{"tokenizer": "word", "text_encoder_norm": "rmsnorm", "text_encoder_mlp_ratio": 6, "text_encoder_inner_norm": false}
Rows from block 3 of the text encoder, named by matrix and row number. Rows with one number belong to one neuron. Each number is 50 + 10 x the weight over its row's rms, rounded and kept within 0 to 99. All counts start at 0. After the name is the row's rms in percent of the matrix's.
# fc1: MLP up (text_encoder.blocks.3.mlp.fc1.weight, 768x128), inputs 64-127
# fc2: MLP down (text_encoder.blocks.3.mlp.fc2.weight, 128x768, transposed), outputs 64-127
fc1.422 105:56 42 61 51 50 52 43 45 46 64 50 43 58 63 49 41 65 65 62 42 60 44 73 51 52 70 57 37 50 44 41 53 64 41 63 44 38 63 59 36 53 52 50 46 35 58 45 62 60 53 56 47 50 60 45 75 57 70 59 59 51 49 49 49
fc2.422 084:39 59 50 60 43 53 47 47 49 58 60 63 55 46 31 42 42 35 61 54 65 36 39 43 45 60 50 39 49 65 51 32 49 60 47 49 39 42 57 41 51 51 54 46 34 48 45 65 56 61 52 45 75 50 65 55 70 48 47 45 54 49 47 50
fc1.423 087:55 50 48 40 58 57 65 52 52 49 51 64 36 47 58 60 46 50 55 42 38 46 55 64 43 61 52 62 46 45 58 59 36 50 37 53 63 48 23 47 43 71 69 50 34 49 52 56 49 65 71 47 41 38 41 40 42 47 59 67 46 52 73 39
fc2.423 094:76 61 45 54 57 43 55 41 63 36 56 46 43 35 55 78 46 45 49 54 51 46 45 50 48 34 52 67 63 66 68 57 54 44 53 45 47 43 41 53 67 56 62 68 47 36 47 65 49 70 53 71 34 59 50 35 56 58 61 58 47 51 40 56
fc1.424 095:44 38 40 53 78 55 53 47 39 67 60 59 40 66 40 65 38 47 67 49 75 38 48 39 57 62 59 50 58 43 31 27 55 52 56 42 53 54 47 47 46 37 39 54 50 50 52 50 64 34 43 54 51 52 51 42 34 56 59 62 57 54 56 31
fc2.424 092:58 53 28 55 54 52 67 57 54 36 29 61 40 41 44 53 81 39 56 43 35 42 61 56 51 44 57 46 47 44 46 48 53 37 41 57 50 57 58 55 72 31 52 54 47 63 49 54 55 57 47 44 63 48 47 47 47 44 43 72 48 70 70 42
fc1.425 100:41 51 66 47 38 46 70 62 26 51 47 29 60 41 48 75 49 40 75 34 42 40 48 48 48 64 38 49 49 61 48 48 57 59 42 45 33 56 70 42 61 43 57 61 44 45 29 51 46 43 66 59 50 67 50 31 59 52 51 45 47 49 43 48
fc2.425 101:33 52 28 30 60 50 54 45 52 53 57 50 52 27 29 58 34 72 50 40 54 37 42 60 66 54 62 62 56 35 54 61 48 44 64 61 70 40 48 59 54 39 48 46 62 52 65 44 50 46 53 54 42 42 52 39 49 55 59 67 51 49 36 60
fc1.426 106:71 47 64 62 53 50 53 50 41 59 43 40 47 42 61 52 63 72 56 48 62 31 40 38 62 60 52 61 54 42 44 39 61 46 44 55 36 49 48 40 57 51 62 55 50 46 53 37 64 36 57 45 61 54 47 51 49 55 38 44 64 49 54 58
fc2.426 103:48 55 44 53 44 34 54 50 46 38 26 64 38 52 55 46 55 29 36 53 48 37 39 48 57 42 45 36 65 43 53 29 56 57 57 33 55 38 47 51 49 36 32 59 53 54 39 49 47 62 41 52 49 58 59 35 54 32 73 47 42 60 46 55
fc1.427 096:51 37 53 62 45 36 52 31 50 50 60 42 42 74 46 64 48 32 62 30 61 54 35 63 66 68 58 32 39 47 50 41 54 39 59 46 72 63 41 62 47 52 39 68 21 52 44 56 52 48 44 55 54 42 51 54 62 64 63 45 47 59 57 48
fc2.427 098:67 55 36 72 39 52 49 38 45 43 44 53 52 47 54 45 67 54 31 40 64 34 58 47 51 54 48 55 45 30 49 58 60 53 57 58 54 51 45 45 45 42 52 39 61 68 39 62 39 65 54 51 43 51 42 53 60 37 61 43 58 52 54 51
fc1.428 093:68 48 48 43 51 54 47 61 64 31 52 72 41 67 69 41 51 53 59 65 45 67 61 38 51 50 51 50 70 40 58 50 54 59 43 21 63 49 48 47 44 59 42 42 58 55 51 49 41 51 59 53 55 40 37 50 58 55 52 41 54 58 53 32
fc2.428 094:71 47 50 63 55 53 47 87 50 54 70 38 54 57 46 30 56 51 58 59 42 43 57 59 56 46 37 42 52 65 49 58 37 60 54 54 51 39 46 50 49 31 50 50 65 32 45 59 61 51 53 49 61 57 41 54 51 47 60 45 56 69 57 62
fc1.429 096:50 54 49 44 52 52 34 40 68 63 47 49 65 38 45 46 59 33 51 74 44 48 44 43 55 60 52 47 55 52 54 39 31 54 52 52 61 44 40 31 50 48 54 47 65 54 57 48 53 27 60 52 39 44 59 61 59 33 71 60 41 55 44 57
fc2.429 103:36 38 39 43 46 36 45 46 64 55 41 74 57 38 56 38 48 44 60 55 47 50 55 40 54 45 37 55 44 55 33 42 48 38 50 71 43 49 70 55 41 47 42 57 58 52 40 72 57 55 62 49 57 64 58 39 59 45 61 60 46 52 67 53
fc1.430 100:63 40 48 49 62 55 42 47 41 50 45 48 56 63 40 52 57 67 34 45 49 50 45 42 67 62 46 34 55 51 78 56 40 49 46 56 60 40 49 37 42 50 42 52 60 32 45 49 53 69 46 42 69 50 66 46 46 59 51 45 34 58 57 37
fc2.430 100:56 48 45 33 61 55 40 53 47 55 45 45 68 52 64 54 35 49 41 44 54 45 51 53 46 47 67 48 60 66 59 55 67 37 51 42 38 62 58 55 50 39 37 56 55 46 73 46 45 46 56 66 64 50 40 43 52 39 49 35 37 50 41 50
fc1.431 095:46 44 46 60 64 58 51 50 35 64 49 33 38 54 48 40 55 35 65 65 47 41 55 57 59 40 46 53 39 51 34 46 47 59 38 69 45 45 56 64 39 42 37 53 38 62 52 49 43 52 56 69 33 33 46 73 59 67 47 52 41 54 46 56
fc2.431 100:52 43 49 41 51 41 53 42 39 33 54 59 55 52 33 39 54 52 57 53 53 39 59 45 53 59 58 62 42 56 47 31 28 49 39 54 26 67 42 53 52 45 54 39 54 50 56 76 49 31 37 54 52 47 40 21 54 22 67 57 35 47 78 41
fc1.432 107:50 38 55 70 34 57 54 45 45 44 56 39 38 47 69 47 42 46 56 47 48 58 62 58 46 58 37 38 49 41 57 64 49 53 61 49 39 58 48 39 50 61 29 54 44 47 51 59 66 55 65 61 56 49 56 61 40 25 46 43 57 68 79 49
fc2.432 102:33 61 41 47 51 40 49 47 41 50 53 32 45 43 28 54 50 47 40 58 66 49 61 33 51 48 36 53 29 30 55 44 64 41 57 52 59 56 52 58 43 45 56 41 51 37 60 49 50 62 57 28 54 40 43 69 74 60 57 59 44 30 65 41